{
  "loss": "mse",
  "encoder_head_dim": 64,
  "encoder_fused_qkv": false,
  "encoder_expert_mlp_ratio": 0.5,
  "decoder_width": 128,
  "residual_init": "scaled_by_depth",
  "beta1": 0.95,
  "weight_decay": 0.2
}
Rows from block 6 of the encoder of a small masked image model, named by matrix and row number. Rows with one number belong to one neuron. Each number is 500 + 40 x the weight over its row's rms, rounded and kept within 0 to 999. All counts start at 0. Numbers have three digits each. After the name is the row's rms in percent of the matrix's.
Before each neuron's rows are labels from the 100 images, of 14976, where the neuron reaches its highest value: "strongest on" is what is common among them. Only what is clearly more common there than usual is listed. The data: coloured fractals of 300 iterated function systems on busy backdrops. In brackets: how many of the 100.
# fc1: MLP up (encoder.blocks.6.mlp.fc1.weight, 1280x320), inputs 0-106
# fc2: MLP down (encoder.blocks.6.mlp.fc2.weight, 320x1280, transposed), outputs 0-106

strongest on: blue (54)
fc1.101 079:476505474471571490521484476478514474491517485545464479547421531489475464514450455553541577584416469610511531514486475523545480564414455518473460506499530521540519504534491501496503485540448548454454413541564429484490537539480498515522466440477510549526464518528496432539552504503510450500482454492527584558536521492512439
fc2.101 099:506490529553483516515489533486484529529485547462498470470576421460506528505511500443456416410610547474489452525445521476455518449559521502543569504479472464477527510513508513512503528452549385567574556464482543507537479488518495508481553553506499505477527517480485584480455510519506586494592543522458451448497446519524571

strongest on: orange (34)
fc1.504 070:475496540526536523464528571483469506445508462559501573479555516508521494515509575532564542470552485500503486481436540591502604511617500536465543472502564498469489509371510492531555493484520466494510474531447520543522421498421550509502476571511505513498534489474460458439454518518484507527458495508498497481496477450525507
fc2.504 056:461470607505459440577485534551545480390553539458552540461485458524519501462497499516525514522539501487455494523548493501578463478530482563522490493514544494483446510490455529530522437507479430579414475512520512528509587437535473550505473483472421512561587500533574520497541532548510459471440530539547445468438459487472594

strongest on: white (33)
fc1.705 090:481533569437536485493510491505556506521437552544501472479516526452433485486430504507501494558518456546488634481515504475533506458431571565436566502496403498433446471429515527486469501510537490544488470514429628462529500509516487438539488488517477529481500436538502539511520534466522454523379498512557550496557552462530469
fc2.705 080:559516490541575547536564530509485554514524523448404430487472516504566483515494572581497478461557454416441530591476535511508449525453492510484501447598470448541513495509515471441505537542471530456501515427513554484559507507410431516541497521478505493413481533436516511438529479478466483472541492545484518496512538520474535

strongest on: teal (28)
fc1.79 082:493470428497486528562515460431451486496456508458459443486554504557487507526458489438434501473492483453438519535496469545516443495451469510510476535467459511459556454475541534463465473455444549456443481463469474546509465461468513566526437556468504469489490403474510536500472530563506513455470495422467487480505539452505474
fc2.79 075:550538531465494448486508524572495486545428529540564545491447451446491504435518493495576564517543521519512520511493521444499520486524486450428548510428501492536467488471543467527542570524538482528487482516562463482460538487458511386490549441482461462551507535504538497479533560467483463560461509476570479523486510508546577

strongest on: brown (29); black (29)
fc1.740 070:523497504476509406538510456504524484478483467506491513604560575495474464553443498483494464520495523536391547563483532536457520458546538524460527434507464545574591502483505491565581481485470482599469511541463472466624539554428521420500490493469514549478510471552547506466503541494456515524571458519569609537525461482560507
fc2.740 074:480520511533478575436519600480459532479574491492508521461527460525530576477575507544493588524477486442578479447527544479543511535543468510519487558504513486480471469520514530485440519549535486436535468438543573532435492524550507568520539520469481474492485518520496523546502516490574464495427533537443395497480507533421474

strongest on: grey (50); white (28)
fc1.354 108:476444512469503484481572500594501573490545518481525467417518546522462390466494529442532468408483581420510501532571483504464515460448526511529466468495579438491524463420519468434506487513433473473567575509456508470510479486572508544574490444458451494490501497463512512502479512487565504542537474566546508520424480443502527
fc2.354 105:526535468498458553488405545465537480574454517563486522530476419529491525536479442496576481586545475564484483437496496441454498494474422487497502545398420571558454431551467551514510498527550503483465438604484477506499525540448479486461592453478546474511440506512476466497460494481448526490492543416454470470559580530551459

strongest on: blue (72)
fc1.473 144:552547427502519509516461437523492532539474543513459514464408532520451412528514461480536526557518510554486502517545434472544512526571540507544601485463505507498486549539521475496462436517470449515514442527481539507552535528478523460479570537460521510542465478462533524472534491614455521527487482510506533529555506523505471
fc2.473 132:475547475468498500505491455487503496547508511468480501498507454531498460446494478517500469454435510487484486444468455510539554492486547466502479502536469494509539540566441446545393508448500470515519502497531401558488466468510519525513479532468495510529531496497429497573464463558420525463481518463515457500507487495582431

strongest on: purple (29)
fc1.377 090:529534490504533555450522420471517534444491475470511575537459501482483572507448447520445518463544523491519525495408547476497532451432479484457523495544435574509473453550493487542528516514493482478533530549427496427525509587527523460567566438452561485468515499570453506482482547463479459546462511476471548492510452527525444
fc2.377 094:467468551474428488563502559542493467539494555540456462470602500526490463505514549524584490526455470539468529515556436511540491491542550490566477506482556459406555544507511513441498493469518525520450487507546472559494474437461458501446444557532485490487470413426549430533552508518534561420504432499547479530474516529498492

strongest on: red (58)
fc1.162 128:500511578464470520571545542538428444523507432483569563517453474512515484527479535512460515556415559443472485476500447509492478483517558472535581490435491430533460484524457540482459468498470540567521568502471552479490544473577499425499514527456506508473518521501489484563466499477458576507470521544505450489512497485506479
fc2.162 112:529520501444497444473457413483505497529466567548502485483605562486491554469425502418484473524431481489503500520492523492478516475469528528522497501527484536500516495471536493469526554480485491508474451479554448449418501464519572462603522424481520449547497503565435511479564435555525503496470445490532473567492503447503533

strongest on: yellow (34)
fc1.719 117:448497535470512504475492512520532518513436517493557536459476568519465514572448527568537456531425463427514525449456457587486512500440426522548515482465504540477541533513468422528463517547510508563498486509489501461466536525472497445495497553545513584446555508572505546491482532406483549540460500527469492409517511501538483
fc2.719 111:504502589493534467588442497518483502543520512538457411499527433431501442444511429478512476444577455605491572430513501464505485514581585531452509486521536507480517462475530489559532505502470519494516516432528499550492489450491365552506379473461420449545467477461521477518547483490478415412495482558478525497491517521460487

strongest on: sparse (94); black (34)
fc1.288 114:511575564507431507602493487486557485462512550509508447461519513513513457450471506481508466417566536467548452452467556569491483462565468469546499516523469541465471502447468521468587560443527461499539521465438536487513515512543468504422530452494448433534471436463533566459496422515489479486544491506506527519459585523512530
fc2.288 113:474440485499466492434493553512491520547533505515503522545495504443484463463505464508480481551429469519449572522464478436530550491435566526495496525486561534574508548497436410500493467518451550504514475489516481617481446439530490470471505479498459540483485549540482544500440531555519529501456448461520495483521500495405512

strongest on: red (32)
fc1.413 178:507481540452464503450532467488494467554529454504509546485466504545583473448535454432475504523458494584509399530480505509445542466499535519521460578477524479517454496545498576545491518492507517484478534530548531566481433543502512571515477530483481544560545575518531502461486516437502475454440450419494527453484431452499437
fc2.413 185:488609519490454474471471427515454511623496575559539442516488427502578495468477501432491450476464452553522483520535439492530492493493478471455595530468480505521510453472540481583445580478536458493512557548505515505438372522509442497589487494509491517587532506491552488510506509454447478469537534577470451516478542505577531

strongest on: blue (37)
fc1.103 074:538475492512510503495495440488581474517529536520492537492487425492427487515502455495480558527504529515411483475513485543439478483472558542512543595523463564465478535489445522496515445483487496539608528467421560448470532531481502484507474522504507568518569464447489451506484515433465499556519515568499518455570539471508471
fc2.103 059:535477448492597545498543537508452527532502440428467477576446460508605552510468487464493434500556480464499617519482558514562551562461462471465532450464529428500530462559489533535508523520522575471446500446502488489573505522462466575516546469571475520580514501415486479501454454520501430409483489520534487545546495508424494

strongest on: pink (38); green (25)
fc1.315 117:449544530607506530516549526537514515443562535525521450509473525503446484413493491485525499421541472450500560492568458540408528511497505481544507454471475420483568518543519504476533540527493488500505445524455556433469457466455515515578476408479452534448498517517505485453463517462465563552517507539499561511429455459521487
fc2.315 128:591427499410564526510470510523508477559500492449485536489512517520509535507471510496455513601512487490431501502451564395562527458528472515477458549480472528528520417429552487431493474522521499526504493552570500529504487521504504492507524541461483502514484443498480493508510473510576385469471466469546455523526606559520457

strongest on: yellow (52); orange (37)
fc1.207 105:530528509466491555487431482546545480472498455526515577499533539552518534484462541447510491483510505426515477525429504451515551487437426480531501499511566453516474526458467497452409443557533458484481502446530461523484464476532519455441461489540505453499507517543494489561472527530479445529486426457478452454489491464490469
fc2.207 092:457531562503454549520474450501493448493524523445524474479522449515540514521492538461442513451526432506566474504514464452520556521495452520538513506457476485538488570527496463484471448507532492511551508490526473520512518440522516456497505490518505535511453508511529504578443474470496405510479430517516525557488479495643506

strongest on: pink (28)
fc1.355 112:491521504536556365477471505441486488450530520501506435476575582511542441472578453491506477500477490444527479434499512525503518484589483496487482431543532467537521557507533439499589448477558492407524518478468452539512457538593563506545452509488482525526489489481551555525554533455508412573541455571532563534511477499500491
fc2.355 111:513496533494530570581445463489539532568424476514457532513431484508483526393505538556535535520494500515522510490493525493512476514501583503397458499512443473483453465499530505455404546505482478533513523438475558555469528481477492465489494585541506541431536463450445493523508490496511535457459497523464474551498460511555588

strongest on: red (50); brown (36)
fc1.589 124:480521543566460498486540468501471487431510484533496560396455527580455484559464482484509422460560514480490410494560468563546510533512453543511511478474581527431502562635418501514523499542590513533624513476500489461500498471522509544446463497475520483461458491467441531516446477437572579532487506510469504578433495580507489
fc2.589 113:479469377485465492488449497507491488526397540546503483528460454440560539408514426472488469532498503540531506494526486408507465568523533433490491484450527526539459513505628544500506544478494519462395466512533493498463474507491470563527496585538461513532530547511560475538532453533465446477478485532526436556528440450518474

strongest on: white (47)
fc1.361 087:585507493453563523501514513416529527519445577504506541553553528426538547516542531511459526461517560540527526517441438522508474542440539547530561524551484538562467480476495594523511519489505480436481471544493535446468486523482465458476524562409491502530490492540489518465506539511464513444474504473527492501468448516503549
fc2.361 103:457543538553428513497433503490436561506529425477482452460445449563467470489451398486550485500526479532435529504505556480579518519519439473425461521491533475467591478553469443453513469502455521499508494446482431480517554510502516553532485460575518519453515464480491502558470424455544514577531527550494517501504508517554456

strongest on: sparse (60)
fc1.339 074:548543478533509515503527498527501514482459487528419547432554429520502465471463509470424511574504465518447540494463393507469518485498535443479505536447545534541543468496518485498472424505437538497479541431570523573502537498530539564498518559500481529479533448476455533555463477521593479530460522521480535421515438569432505
fc2.339 075:441494540445503544479459532493540514523485568466519446596458534490466503479492486489594468444511544477538484518501557462490520543486486532453480484562497470474456508532482496480575554483531454441521452568470455439536458454471420467504491443461511499529538546458521485499536480504374480483479448493555518503520577461547488

strongest on: brown (26)
fc1.190 137:454483486455570560396472512472513505557487486503591542515530551583503461504546524540420505473521489431507518529452515493530459539602452468584407512483578489469490526483547471489550427494563485499482484480562481378448558521488617457575511531479483541478460499566552503464422483519552539536510593516506513471483441483555522
fc2.190 129:509502516544430485545463499490519530500492528564500499476474510378521494528451476461543453497548550534480581455536492436502555488415537504477521502566405503542483492502464518502505596500511553524551549561505491547493506511516472556442490503569540489550578486476438496540480524467464477460497539430465571544439598479488525

strongest on: orange (39)
fc1.492 088:457459405551585475452476510533532550533504498499525502511476462547491463518506471490485419487546529494536424559466454547601443525500488537502534545471479514562466481493552524457526505555500467452429416435534465520536402482494538478527451460405486532533498556569424569549469508509493500486531467413543464559532503475447493
fc2.492 069:472457560514404555473528488498483546507540464581509488550480532443453473538492495467433508450473477462434594522514562541425502458510443508528445530486550501474471498480518541562451507539534500562483437568535509488562473485439515490535533489506443527500466538490532473469456566490581530481548532482457478460444529495493423

strongest on: brown (38)
fc1.593 091:533516531608524544449576478568497521550483498490535512461493494518504478528489505508548496492430482487463522437492526547476452462571505559462443517570521526529502497463415527527450522474549464497472482451452502532514426570477506480498460474475533461571545426450449548496511509529548454447503464574552479541487463512514507
fc2.593 083:489480573513495492453479504497486506419452480474471552571529532429469474511488453518483517525535470472498409482475501518471464525519516536494519455457550498514510476445610501481481435528565480526527424523495482490501480446520493524447518527550535525550446440461453534515443481478478514481518466463461489509457538442461412

strongest on: black (47)
fc1.599 067:493536556489478505449491483432583570477548548468484499509597522482504445491427557501488473495443445473476519580455542453480480530560501505485461547498542480535540452493450520503542504577527482449467459408527483482484432560470566417509496472504562512511473455546507512532470474440515535538457501533467478498459475480514560
fc2.599 068:531459431533549449571515496540434433464498454495483528497430518519524556511552402482532517494506512480482499397533504528536529460468489539508476415510439536478512562526518477525496503424433518563565536604485524518521496452552418548511503502560446455480502565504521506504479522561472545463493408470494484502517517524496469

strongest on: red (25)
fc1.575 070:509472592496518515566526490539450530484479501485428509475509584501564461483468445494475599470455518509448563499606493575415412615490475491451544472493529560531548508502466544543510533519510470558455512535517502565479527526448497513548480553522480466541475495539539520425521444534491513553520550580552527467503505455510459
fc2.575 074:452511429482483487416505490480568499459516534509580488501445407541416545486486486515518391535564468455533470526489539452609607412502544485566459477492503440492506540451540516481481448474516536447510529469501473444530478561528525495475526476519571549482532529496467548543472543486458485514438520485462506535512489517517593

strongest on: pink (47); white (42)
fc1.137 129:519578457498539543524476561463530498555507416466462535488545510406467490512471474496484504470466551463513429539470472546468557507487550454587451443426513509468486528432545526433490481458522509486472479537503469552529540490559474554513512569472479562496502538463518512500513518484515485461517435483550546449537441458476466
fc2.137 124:533495549444507491458460469487515419554432522549549507506477505456486572442527559461549448512509460537466512471422495400485502536453470498394548480529471558616515467471518547473479483491481565543537518449515521555491489480501469480517540507510487446474536546452427455472485535475514553517477490465499491539529567493508519

strongest on: blue (59); teal (30)
fc1.3 117:493498408571508470482502479544503486491479416519452614500527438575462540496508499562502457554549494495536494483511419565550489455486473524480573495470479512459519484508491529542486524490486505467479492414538571532515427512561516438420557536587483428517513467541507496556455493503509436463458500419518426516452486476537537
fc2.3 107:560508486505548505437490547460495510554483511541506478496560513486505482470531478483447539510476563492456564481506476421494500576538451487518500580409443511513485540571508451545506530487396485479385506474543514504501494547476530444512512551468563505499483530467591491537487528534471471550511511491446546434605416513566513

strongest on: black (39)
fc1.444 069:536532591593463483524479497531460465428545528492497463515492478445518473497501493510527506580503510539535469453450527531458511512528429575495512506561480520460475471562504432453508476539497463484523488454513413463472394605443525512541516480424533472455489519464508533511560472455484445532512464551478462521491510497537521
fc2.444 054:454529408531435503459517495517513479444566450492535520406387604493463525499543504504522537490493482371437449524448565466509554460540502479590501478499570444469535507447495496498526461452538515533473496516518507489519536438521511579473588469522474472493497477541471484488473505532513572498482489471509470475520501535516517

strongest on: blue (52)
fc1.703 093:487486541554549519490513424532568505495490425556532593488490517563520584388541447516526475538438546560561454491479446457495475494527537475541524437555491535516443538518455497469526517489479546426488504436510539496496526543497449463477525498542586508521489533461477429566476469509525567474503503392525491486556481512462505
fc2.703 096:510513461452548568496502502464477550529514468547484531474513460513533518591401567493474474460480468491432525480516455472542556527497438451531507553531497437526560466481378493478457459550538568512533462515530490444526458467509546489496538498496456542459537504506488512519498537448540486466478429499490499487444473519503490

strongest on: pink (33)
fc1.656 149:468456529418545508514479463492459489533557533500570614563508544511468539497537517507540561488442508472463511496563494515546484448397516463459561539524532486449510503502492451493431457527527456504497482473498497484552464532445567438548520486379556520497536487498463470455515488451513475563515478501514535535540498487523506
fc2.656 178:516538494464431558511487432508435595614517490569436479502509457497513499465465546470542506500525461525504496553475609459470459501550436474432497530480529507530492439590536504567568525473430526478543514502549529537493505499497508542500438473559534537523534510431486500526504462582484502470475454493456445554519482432527515

strongest on: black (26)
fc1.313 080:476516574556536476465475522468451462528531572524429528551496596497532432524527439520465457533507508533499494529497494572488538516520471532466517437475472495599498534545472460527522530503465451478515467503492527492509575541451471516511460537512529509420491522497520492551578434434568510488525452504506473420450539516518433
fc2.313 098:512501466471496550506579489482539561504509474482566490451518448527474566495533507453580526492483537488521565472514556449497460536535499481546527538553497510451572452475538547465483487509553528523547517499532467528506424472513559469523575464500465510577525467520478549474478565581466511541506593539495507552564473501533550

strongest on: green (41)
fc1.754 125:497525482424444471433491478455479497483543489577534505481532517500444507487467561540479478506548463489488496493482410437447552449567533500504518491584468410426449471538474502443489501479517481435464494591520500462504406538507486479565421493496442532487486548592517480454544446497546476539524508500544524507470521540483469
fc2.754 117:573494467503460543575500474510383509570462474516412519479519515486517510457517532463526543512487576572544480516556499518518425476516448532399424495552511442523489500508501490499481521514466509456494507512466576556509569532510524547539439432529527537457540597471461529492540535446455501521501494509508474519518512416500498

strongest on: red (45)
fc1.642 077:468522490487486542513526479459470496483534440470493540438581551505519596545493511538533447479448419527509568484600485584533530422488568471461494463448491491470455479542501460531504456502563561519506527548464508509496476434533521420498521489479474454502500452480551568454540437492484417479488504471501477510491472557505517
fc2.642 067:483474523479438525478491485507496466422530445512470542518479511491480545517519532444596425508580407527526484526555511601539471493621478498498489485548493481449409512537524531462537473586527495532475493527476465563547552484505576550455574510538476478498508486488485538454526525508543451481501537521592440546510518516550514

strongest on: blue (65)
fc1.298 129:477529496479450447541532494489553483551501416516462548508439451467445489493577499446473512524537525487557536419520414492491528520616491520469538485479552450461524539475408489467479508549490489519534472488551490512507446447522511495471538550479482537478500529482601533500518472575420497480480500461513404569522469471542484
fc2.298 140:511549513516513455518478484428539498531484564543534497513541515554562531521445526554519503587479465566441562533504523450521471496450517434495447498449529515449442479557522480491481455405452485468463613530480507462479506452530408496501479503500545529488522486496500476562456567481466566483470507480499510475496548469416532

strongest on: purple (32)
fc1.304 072:441532480532554463535539466440568512483495466480502490525466505508519408451486431526537464461551451461540493538480532479570474479476507492475487552525499569517448522540511506540523573465481477538488469520542430468573557508444523451455546557487523536434395482520510452452534597464406488532476514493560535500476434484528533
fc2.304 087:542470530464453542525506521554401529553471551523485497447496520497455552544553482505447530519462543562453527468436462508454487557499466530514532447481514450491550451498450478503493452482456509493566530483488521524406416447553436509529473450552440471571561478479504543493474414562551530478538509527448498499500556494490462

strongest on: purple (34); blue (26)
fc1.243 105:516542474535510538461362520511570480529519512459487477494512466533491492479528472556500522539503492484537560546529590486529495485546567561555514464464486480479526487439489515498531493473471504443467435450481541485534487566562479477446503466502485525523535494458446537470544480508526483544469529504534451544453467502473506
fc2.243 108:514516522478422441545554511545504560573541525564454453595517445461467494494475484442489509485483462510492594497486530444471468503479482480446449497505566450534488541550496457495522596451524434516549444508507575497428439475372490529534511525502484475499506497450565455532518486498454514510544488499415478511496503493539503

strongest on: orange (25)
fc1.616 103:430603525584464483491531502497412500485463458508548562540493497500468471466490503542542516443540504490464503474487561504476545518510452575488522540516423560521531528526480488540545496509509515465493514501486518481468478551506569527492511544480421499473455484483493532469512526458529535511506460584443498506487492480508564
fc2.616 103:565426453405578540481405495519596486522506576525434402500426460526589456477491459474504440529474544515564507499455494432500460470511562460509500486458530491560476449509541510437476517463471533543508566503556458526513469466500471488483430485520503416541511459536475448550489469546460505523533531462580473559520508519487444

strongest on: white (31)
fc1.722 078:511491550531534544498481450514530496467538487515465461444538534490520435496513476434537462467517527534553530507517499526384436541497504515506505417459424454512419457494476482527498522520496524509519526535410585516520459585516437484521478473469426502544597543529441510494429534514487561510478452465551614510445475439527420
fc2.722 069:483479515503520489507532519518443491452477472447546545459500503512440571467586502583518550527515510470470485464558533507547473456554506482528505540456517511445518537492483514479500513504512519512484479482554417430482500543394557503499534475508595423564449506440545526482471463502573405465592520487528472500534526591504540

strongest on: yellow (27)
fc1.116 075:451444562587427535478546457505486495416547544495456501496508541561461508542496465494519483479534541511520479532517487539566508484545550464604483458462454542498522478453462546498462510499564475525495520475436424516470527527486513599548490531461519456492552572502525520561614480495534512484601528543545488468491539364598478
fc2.116 076:544517434415605432534404518511499575536448505475504473501484469467529485515495473499454556545509524533467542502482496462477470535462478534414545538511564451510529475540589451491604520543500495468525449519593517470509457476538553422457532499498494552491408461521475489499377538467470498510379492481452518555483502580481491

strongest on: purple (69); red (27)
fc1.552 130:507545501458480594474362537437507511448507488485547564486485474480479490529553510482452534559498404507488435569520491457482503460557474575471476444465516510462511470518529562536411462507491460553472537547538495535491539530504507435461554485516483426490509486520492395519509539494515505438548464510492598503522526471459453
fc2.552 119:515515495435567485448447509523535537559537520521482492476508432436465506507432473537425544531450526468457556515456584543534477490436480533534497530480514459505542490556474495486510511449476523420554507548551481507497540480482523565496544515510558492459516446458566536486491526531525502519547503511472480495490464506526462

strongest on: pink (39)
fc1.5 118:547485520507485506541546509530479457506512601395569478539474532501530451512436450519531501572511477463489448502466482527531495470490668519456455448528525520504444527453415492574456427467464491551508487471521471523492485483463551480490523464582511496463544465489501467533561420485512515576504537494541634527459527465481418
fc2.5 115:481556437476479482449537589506522533488487471636507461444485457442555563481481466522471467442539539547584556531496464464507516505493468510452522338441504482519497544509576515491509558453521536456533596464528480393537511535469489549492511482572526490506456611460473513441516493471476446471537474543468485558510494455450504

strongest on: white (47)
fc1.53 071:506511532513565512501513482506523511475442468515532574441442503476541481488484456491433505528527449458529503533478518425520499539431537505553462513553532564496537550477464449469528508501479537423476542395518556472505520470496466507576512444433442462536503485517483494530505501543448492501479490538499466477505576490460512
fc2.53 082:517499453480478534506489525474481501523578530423514426595535529500464456531533519504625491479497547564460505521510500589473525472540461530481533452441495462530494408496565532527491495478519473566525472611493471502452489472528487505416536548609527583484468520501547506490500503485503507485564488442535539537480431513534506

strongest on: grey (32); white (25)
fc1.123 146:501458501513493529505509578523514522502416524466498517543448511452468496550485520650495501504464466531470558505398491508499465515450556498475442526542441513455451526512488487504508491532542565577506542509448568508518542502464563453505533411469513509445442559488503440494560519506495465553493523522498548501550498431443497
fc2.123 147:531510545376530524498507531467468561477457536500479464451567529497513419489502486551488458545528490496445524507479519435463479514484484523427494471532584399537414432519489490514514485489497528422521611489529531443488519523437411436523498440524524467491469519472464530437477450479534457509489475587502494504543522521493452

strongest on: pink (40); white (32)
fc1.766 094:437558532496497579568519449512476525459412477466465467474538489532486498582514505510509516473520472500528486515478437525480490537473542535505460517565510524500481436496493499514522421459439532504541528535432511487532410521381469481509452457534415533481494529534515477511529539505502554499480510549403544556528448462525411
fc2.766 098:559487460446550499482530509544487518541414523499460510502479492460484535462541529539484480570493563606543507440515544502464506476522506514510425482485506498573577507510494498525515606569547544417539466490468451470451441523532506523466591498467529502512479506479482643433510527484540448473498460472503484464561485521496491

strongest on: black (31)
fc1.426 076:526603539453516468599556568480449531487585503512458485465584434500499477545543546446505602525451522517493517522519513536464510499531488557540518522433417548481495512543553593497525482511485482460551448552456560512492459553516425502490567518467571558641507459490482507401519546442446464473530487485503485446519447517527545
fc2.426 063:531430396501511548475484520504482489484480459495503528545433522526496527450587520495486432504509438454488517499484527514467553465583509446479424391535454466546515481515459506504466586558554561497463517434523516473560510522508543469566512478478478472421485569525550472530454501412504546558488471477551573566604447568514499

strongest on: blue (25)
fc1.363 141:534571525513505498549474477500517538546457484489500455549476504457511539484442503470536483457502455381499467484536515528500542453576502506466469514479446510427522466472510580481523546511604469563424505572452453464514486555416485492486513503469575506500473521511456514444599479473514530542548469537500489519504490486531467
fc2.363 141:465503461489502528514535479567566467504486485506471507443551442511496521457431521519464513506502461493512488523520458566478538514515525488448552528550487442454482449491400511442456504477474509469556512426530515507520513504414437518529514538503488579444553511477516508527471527465504473483430506492510500454577514506478473

strongest on: teal (27)
fc1.558 070:509512401482472513555501492483490475521438496435536551456451486497483513494516470538573551526525523522466490483480515478541515509534536524497478544491500476482470466443413511462548545547472480509437461483512513426539578535449496506538523557462458600510482501515544458542523483500468507442485525461500498480446448458599502
fc2.558 082:499538599544558516464507560490482600451577486553458423558552487470522469510518531442440510458486492525539518513540501528516463515482459507505577441523501512517554507554587521525445487466436432537551553537514498564483472444543515462472473469505507424493516515480459585476485501480514536532554494503498497547589479552435547

strongest on: green (49); teal (42)
fc1.327 157:478474488510496524556505490523483508501476471473534485482521538557535525498509542458457458523510536436474556489521447443550554399519503561517491413463393500543463546510490515436395560480517512439488473498611524450549501617518496405462483503558483519407508552480531489508502494453478462520523571436454511522510499493510563
fc2.327 155:555468493472466533503478441480452534567405442563545501541524502477525491468429531462483530506510552511428558583460484463458470449423473506474535543514479476535493502519519504515465549537533527392489464551545520509555521501497465536567452464506465460506484564533511554528484460485457502498521562482550498477474533487489497

strongest on: orange (30)
fc1.372 069:452491395455458504537477469487518474479497519508439495471453526500544535480524496435388513550476499428466447491603568488504507473511556513587502467458513581456451519461516476436517491471504468475492422458529530557473509530538477524462506479487476522520502534463516451523544500538441470516576576451537517547503558482496471
fc2.372 062:489504586548549496484551526543535507563486537541535413522559538563470492536475500541534526446469514516540508490463456465492517556448493531423522484545469437577512524589477479512497532542455566535602611528480487460525473507438517474516483535507530492425524482521457571488492483512530496525426456539478492438519450458548537